Rows from block 4 of a small class-conditioned image diffusion model, named by matrix and row number. Rows with one number belong to one neuron. Each number is 128 + 32 x the weight over its row's rms, rounded and kept within 0 to 255. All counts start at 0.
After each neuron's rows are labels from the 100 images, of 14976 (inputs lightly noised), where the neuron reaches its highest value: "strongest on" is what is common among them. Only what is clearly more common there than usual is listed. The data: analogue clock faces.
# fc1: MLP up (model.blocks.4.mlp.fc1.weight, 576x192), inputs 0-95
# fc2: MLP down (model.blocks.4.mlp.fc2.weight, 192x576, transposed), outputs 0-95

fc1.97 [ 83 125 152 158 148 134 160 128 117 172 196 137 102 141  83 137 140  72 134 100 183  81  94 115 130 117  97 139 125 112  99  76 143 119 131 134 156 111 147 165 192 119 156 107 112 150 138 169 134 165 125  80  82 191 226 123 102 150 118 125 113 148 112 103 151  96  73 160  89 117  97 110 121 125 165 109 154 152 103 103 174 110 101 105 111  94  91 131  97 114 108 115 151  82 134 106]
fc2.97 [ 89  81 149 191 151 107 130 119 118 119 153 118 139  92  79 180 108  94  92 159 156  82 129 122 103  69 105 125  61  89 108 128 152 137 120 116  90 124  94 158  67 127 156 143 134  97 122 102  77 131  95 142 144 113 171 129  73 149  97 130 136 160 152  62 122 121 113 196 101  91 131  91 160 149 133 188 163  82 115 141 111 239 140 185 111 135 152 202 130 123  89 118 116  80 166 114]
strongest on: square case

fc1.307 [124 118 136  73 121 121 145 160 106  82 125 172 114 204 118  66 128 123 109  65 160 151 101 164 124 118 197  72 146 145  56 107 119 115 120 111 131 117 133  72  84 123  90 115 124  43  92  92 106 116 101 104 122  62 148 154  90 115 109 191 118 105 129 117  85  59 146 139 158 152 129 153 192  67  82  63 112  95  63 126 123 160 151  87 131 110 130 166 136 137 141 182 116 105 137  94]
fc2.307 [140 158  99 118 125 162 135  85 156 155 149 126  96  61  81 208 125 147 146 148  98 109 105 115 145 176 141 168 143 120 139 104 124 148 135 182 128 132 149 150 149 109 120 128 138 184 187 120 150  91 131  55 121 167 101  90 165 107 142  75 110 155 114 154 133 182 141  77 137 101  89  82  77 156 178 140 139 162 181  85 158 116  84 148 126 129 160 132 130 152 140  88 127 162 155 163]
strongest on: square case

fc1.471 [124 129 117 171 148 130  70  91 163 130 104 111  79  81  86 160 167 124 140 117 117 112 118 112 145 134 103 148 143 150 111 124 118 137 103 147 149 129 130 124 154 102 100 168  98  87 108  63 139 136 121  87 136  86 108 175  99 163 150 156 119 181 166 115 118 143 117 114 171  79 100 100 126 108 140 112  64 148 154 135 178 136 131 141 195  64 119  88 113 120  87 113  78 179  64 169]
fc2.471 [124 149 131 124 170  94  87 139 105 170 132 101 129  93  71  58  89 137 145 112 175 102 103  94 124 131  97 148 132 108 188 150 164 142  85 168 140  85 148 157 121  83  95 159 125 128 208 211  99  86 121 105 173 149 118 172 184 116 121 111 118 112 165  82  86 126 149  72  77 109 121  84 113  79 151 113  94 129  89 166 103 129 152 141 168 147 190 128 145 150 178 128 160 111 112 138]
strongest on: minute hand past 6; minutes: 30 to 34

fc1.168 [ 90 137 180 121  85 182 170 141  89 141 144  76 144 133  87 144  98  94 140 126 164 157  94 116  73 114 117 116 136 109 160 124 136 203 119 129  99 143 150 122 144  74  85 111 157 143 120 147 123 132  57 104 142 136 143 163 123  95 114  68 161 149  96 159 163 102 199  85 127  85 121 101 132  93 104  93  65 131 130 123 172 137 180 116 112  75 164 138  81 131  83 125  93  78 165 125]
fc2.168 [ 75 133 111 124  64 165 140 148  99 133 146 139 119 124  85 172  99  90  93 145 163 184 100 145  36  88 137 159 106  75 169 187 118 212  99 109 154 116 150 125 104  80 122 131 185 151 141 126 140 127 120 125 109 115  95 147 120 138 139  51 117 175 103 161 190 146 150 131 180  91 100  76 129 130 142 150  73 100 158 127 129 172 153 137  95  84 106 129 110 138 145 113 130 117 124 155]
strongest on: four ticks

fc1.83 [119  97 120 106 146 179 195 154 128  99 128 102 103 118 105 135  98 205 100  82 128  62 128 190 124 160  99 185 127  91 170  69 118  76 135  59  84 169 136 130  98 128 152 137 156 141  96 124 136 102 108 106 150 111 182 134  76 115 114  63 138 120 127 143 148  95 109 162  95 121 157 151 163 103  95 158 144  69 144  90 127 143 109 131  94 127 152 128 133  78 153 158 163  75 153 213]
fc2.83 [131 120  64 128 166  64 204  71  98 103 152 155 122 106  93 125 108 109 145 154 131 160 173  91 133 149 124 112 166 148 139 164 123 198 112 162 103 156  94 140  82 171 120 112 149 128 171  97 101 111 139 105 116 113 142 124  71 175 167 143 134  95  82 110 172  86 102  64 165 116 133 164 156 122 135 183 143 112 133  96  46 124 148 146  95 155 138 178 132 131 155 178 114 187  76 171]
strongest on: four ticks

fc1.353 [134 100 155 118  90 110 192  45 166 102  59 164 104 135 168  96 138  82 166  96 171 169 113 153 113 173 111  86 148 145  88 151 166 126 140 158 143 107 128 154 162  90 121 142 116 105 141 177 136  80 125 162 141 110 141 113  71  92 125  86 143 107 145 117 154 157 163 116 133  88  88 114  93  99 118 117  78  75 137 140 136 103 113 116 174 139 113  78  64 150 141 146 110  99 143 117]
fc2.353 [121 137 138 216 122 123 105 141 140  71 178 118 152  79 117  79 119 150 110 114 163 128 103  98 150 158 159 128 104 135  88 153  79 119  70 105  92 106 106  95  86 140 112  90 132 128 155 158 184 148  89 120  83 118 102 112 130 164 100 122 170 152 134 103 118 139 123 114 128 141 175 172 126 158 144 234 105 125  90 175 159 144 108 185 112 112  95 129 124 128  84 145 190 174 170 174]
strongest on: four ticks

fc1.404 [ 66 131 153  97  88 169 153  95 119  87 125 165 100 139 140 139 160 129 126 121 145  90  84 142 111  97 125 169  95 139 139 134 159 111 112  87 112 131  96 136  87  89  71 142 151 139 163  92 191 107 141 127 126 119 127 123 154 127  88 117 156  75  58 152 124 140 141 140 163 139 156 106  87 114 158  55 107  87 164 171 187 157 122 162 157  82 129 132 124  76 160  66 111  73 106  95]
fc2.404 [139 146 120 115 140  65 114 143 110  99 123  95 143 130 108  62 102 153 120 162 101 109 135  95 146 155 107 126 110  83 132 120 111 149 105  94 133 155 139 125 108 140 143 119 161 110 140 146 101 122 127 134 123 120 123 104 130 138 111 154 114 174 157 146 174 123 124 150 126 138 167 120  57  55 103 191  49 105 131  54 119 155 140  37 160 188 158 105  89 159 125 155 118 180 134 136]
strongest on: four ticks

fc1.119 [112 146 188 101  80 127  89 200 138 156 128 125 117 162 156  61  84 106 174  75 117 150 140 127 120 138  92 155 145 109 119 131 162 100 154 104  81 163 154  86 113  89 116 130 138  98 120  97  72 110 122 164 122 119 195 105  80 127 138 182 196 115 143 141 163 115  82 114 145  86 110 136 145  83 140 107 125 104 108 164  90 136 100 143 163  94  92 165 137 155 119 129 170  95 118 182]
fc2.119 [ 92 143 121 153  86 104 161  92 155 130 126 127 134 165 105 134 109 102 154 129 123 120 176 120 159 137 135 113 102 164  83  11 145 138 163 108 126 119 132 150 177 136 105 125 124 185 125 122  85 132  70 164 112 224  95 141 161  92 141 102 149 133 169 174 133 173  86 122  35 115 165 182 105 134 107 135  85 139 204  96 115 117 158 119 103 153 149 191 121 130 123 105 126 106 125 112]
strongest on: square case

fc1.82 [106  73 136 117 105 123  87 139 115 189  43 179 161 128  88 162 144 119 140 175 164 141 140 115 162  89 103  89 116 142 115 149 164  75 161  59 134 126 143  83 111 133 157  86  84  22 138 117 130  60 168 109  99  98 142 105  75 118 145 156 106  88  88 118 141  72 105 129 140 129 144  96 143 137  91  88 126 111 152  74 133 103 133 164 167 129 142 139  98 133 189 182 149 117 141 108]
fc2.82 [102  84 118 151 168 171 106 204 113 109  77 141 128 115 121 141 112 123 146 103 129 152  58  85 158 152 157  62  72  82 137 174  95 108 194 102 166  72  96 112 133  88 154 144 140 168 162 115 127 140 130  91  99  98 106 111  98 115 147 121 111  84 101 122 136 102  86 146 213 213 134 144 111 155 110 162 128 122 171 106 127  80 153 146 131  98 148 123 121  88 145 135 135 105 100 139]
strongest on: square case

fc1.292 [123 156 119 202 134 222 121  96 137  84 104 128  97  92 151 141 160  88 130 145 118  69 121 197 112 182 139 109  78 112 138  93  77 101 133 117 144  68 180 103 159 142 175 169 169 153 144  57 156 122 134 106 207 169  77 143 101 139  81 143  68 158 142 160 151 114  99 125 149 109  95 135 145 134 164 140 103 104 167 157 135 170 110 111 165 116 131  79 108 124 123  78  64 126  92 153]
fc2.292 [100 104 166 110 136 112 103  85 158 108 162 152 130 143 103 142 119 139  76 132 115 105 138 147 123 138  95 141 165 163 102 175 102 170  76 156 112  82 101 137 141  75 146 146 139 152 129 144 100 114 170 138  39 101 100 130 121 153 116 102 135 108 112 107 141 128 121  96 110 167 165 109 116 169 105 124 101 126 148 142 142 124  86  78 127 159  70 146  99 178 135 162 139 154 190  76]
strongest on: four ticks

fc1.145 [148 143 142 101 135 133 104  82 110  74 138 150 170 139 130 140 157 150  96 117  95  93 128 111 150 109 110 117 120 117 115  99 143 151  69 179  68 152 134  82 135 111  60 181 159 107 165 132 145 152 133  70 103  87 178 104 136 168 114 177 112 176 185  85 168 160 113 122 186  67 126 147  81 154 126 110  86  80  89 220 156 111  85 136  94 112 139 152 124 133 119 111 136 136 143 103]
fc2.145 [ 95 155  87 132 218 103 112 169 132 146 138 157  70 131 128  74 168  99 165 124  57  94 134  98  74 111 193 109 139 104  85 101 147  74 105  78  79 151  77 130 133 113 117 166 153 176 116 138 119 121 156 111  82 137 151  65  88 144 126 150 169 129 136 122 154 104 202 166 103 165 154 153 156 117 114 124 145 118 140 109 171 159 129 104 144  85 172 160 136 111 111 129 216 120 196 116]
strongest on: square case

fc1.541 [150  51 121 116 130 142 163 101 148 176 173 141 136 118  85 132 113 175 125 103 159 109 128 160 148  93  86 223  77 125 165 124  81 108 145  76  99  97 120 145  91 103 146  97 109 162 144 136 119 103  70  72 127 149 105 136 137  97 113  67 127 127 118 129 180 111  91 148 167 120  80  99 116 142 146 122 134 103 111  97  96 149  90 159  97 134  85  74 137  99 116 116  63 120 151 159]
fc2.541 [111 145 129 144 126 121 117 103 109 129  91 164 116 185 158 124 109 123 166 158 102 122 147 106 113 115 130 100  92 133  80 137 187 172 163 116 137 115 106 118 138 156 146 131 183 129 116 147  91 115 173  53 137 239 117 123 159 141 112 136  65  29 135  98  81 136 167  80  98 101 124  95 146 138  93  85  99 112 121 159 148 117 174 215 134 108 156 123 150 148 119 149 151 140  95 134]
strongest on: four ticks

fc1.440 [ 81 134 104 137  55 147 125 110 143 136 105 195 158 129 149 159 124 147 170 106 158 154 123 144 172  84 108  83 183 104 133 104 160  81  90 142 116 184 149 106  64  70 139 106  64  84 148 147  48 130  97 125 167 174 108 135 136 108  90 145 172 143 118 128 114 116 147 182 161  91 149 122 105 149  91 169 129 135  63 167 138 129 167  83 157 122 182 103 179 161 170 165 163 102 123 109]
fc2.440 [194  81 111  97 181 109  85 131  77 144 175  72 125 182  96  88  88 131  78 179  89 131 106 126 138 151 193 179 153 161 130  87  92 171 180 130 110  83 108 123 157 155 142 160 148 143 134 108 242 132  95 152  95 140 141 118 113  89 161 140 106 144 120  89  88 150 145 117 112 160 109 148 169 118 158 120 137 148 145 117 148 123  50 177  65 154 107 159 127  97 113 102  64 116 139 168]
strongest on: square case

fc1.6 [199 101 135 105 152 125 119  85 116 157 154 145 135  98 121 128 127 145  98 131 118 106 176 136 125 113 156 188  99  66 100  98 117 108 109 157 212 110 109 192 134 123 145 126  83 133  93 118 156 164 166  91 137 144 146 193 102 148 158 141 141  97 166 138 134 158 126 132  80 102  82 115  99 114 138 123  84 169  45 136 142  71 129  64 121  75 126 139 144 122 109 119 146 106  72 153]
fc2.6 [163 166 122 102 127 129 151 138  99 180 183 121 127  96 157 177 138 127 115 103 101  65  99 116 117 132 146 208 145 172  84 127 124 118 157 122 135  80 145 142 138 100 118 151 186 123  97 177  84 153 170  99 104 115  41 181 149 134 166 153 137  57 166  67 159 130 120 149  93  94 130 118 124 155 161 176  57 194  98 171  73  91 128  86 123  85 184 166 131 122  98  94 182 132  97 142]
strongest on: minute hand past 6; minutes: 30 to 34

fc1.40 [ 74 160 159 118  95 152 145  99 127  95 132 156 114 165 127 168 177 132  99 107 157 102  63 150 127  88 143 168  91 117 137 127 163 122 128  98  73 140  77 136 108 153  66 135 120 166 150  91 189 121 127 124 122 114  93 134 151 113  66  72 152 127  68 144 128 117 120 135 193 131 149 111 118 125 166  67 113 142 159 152 163 154 130 154 136  75 132 111 115  74 172  74 126  69  88  88]
fc2.40 [129 105  87 145 110 178  99 115 160 210 132 134 111 108 163 185 161 108 150 167 122 160 157 146 141 111 112  85 173 152 160 110 140 124 111 182 111 114 113 123 150  91 129 122 101 157 144 125 120 127 133 112 123 182 138 131  97 133 196  86 118  80 110 118  95 160 174 103 103 115 105 113 186 173 128 118 166 131  91 154 139  80 132 202 138  77 100 162 159 140 144  96 136  99 110 147]
strongest on: four ticks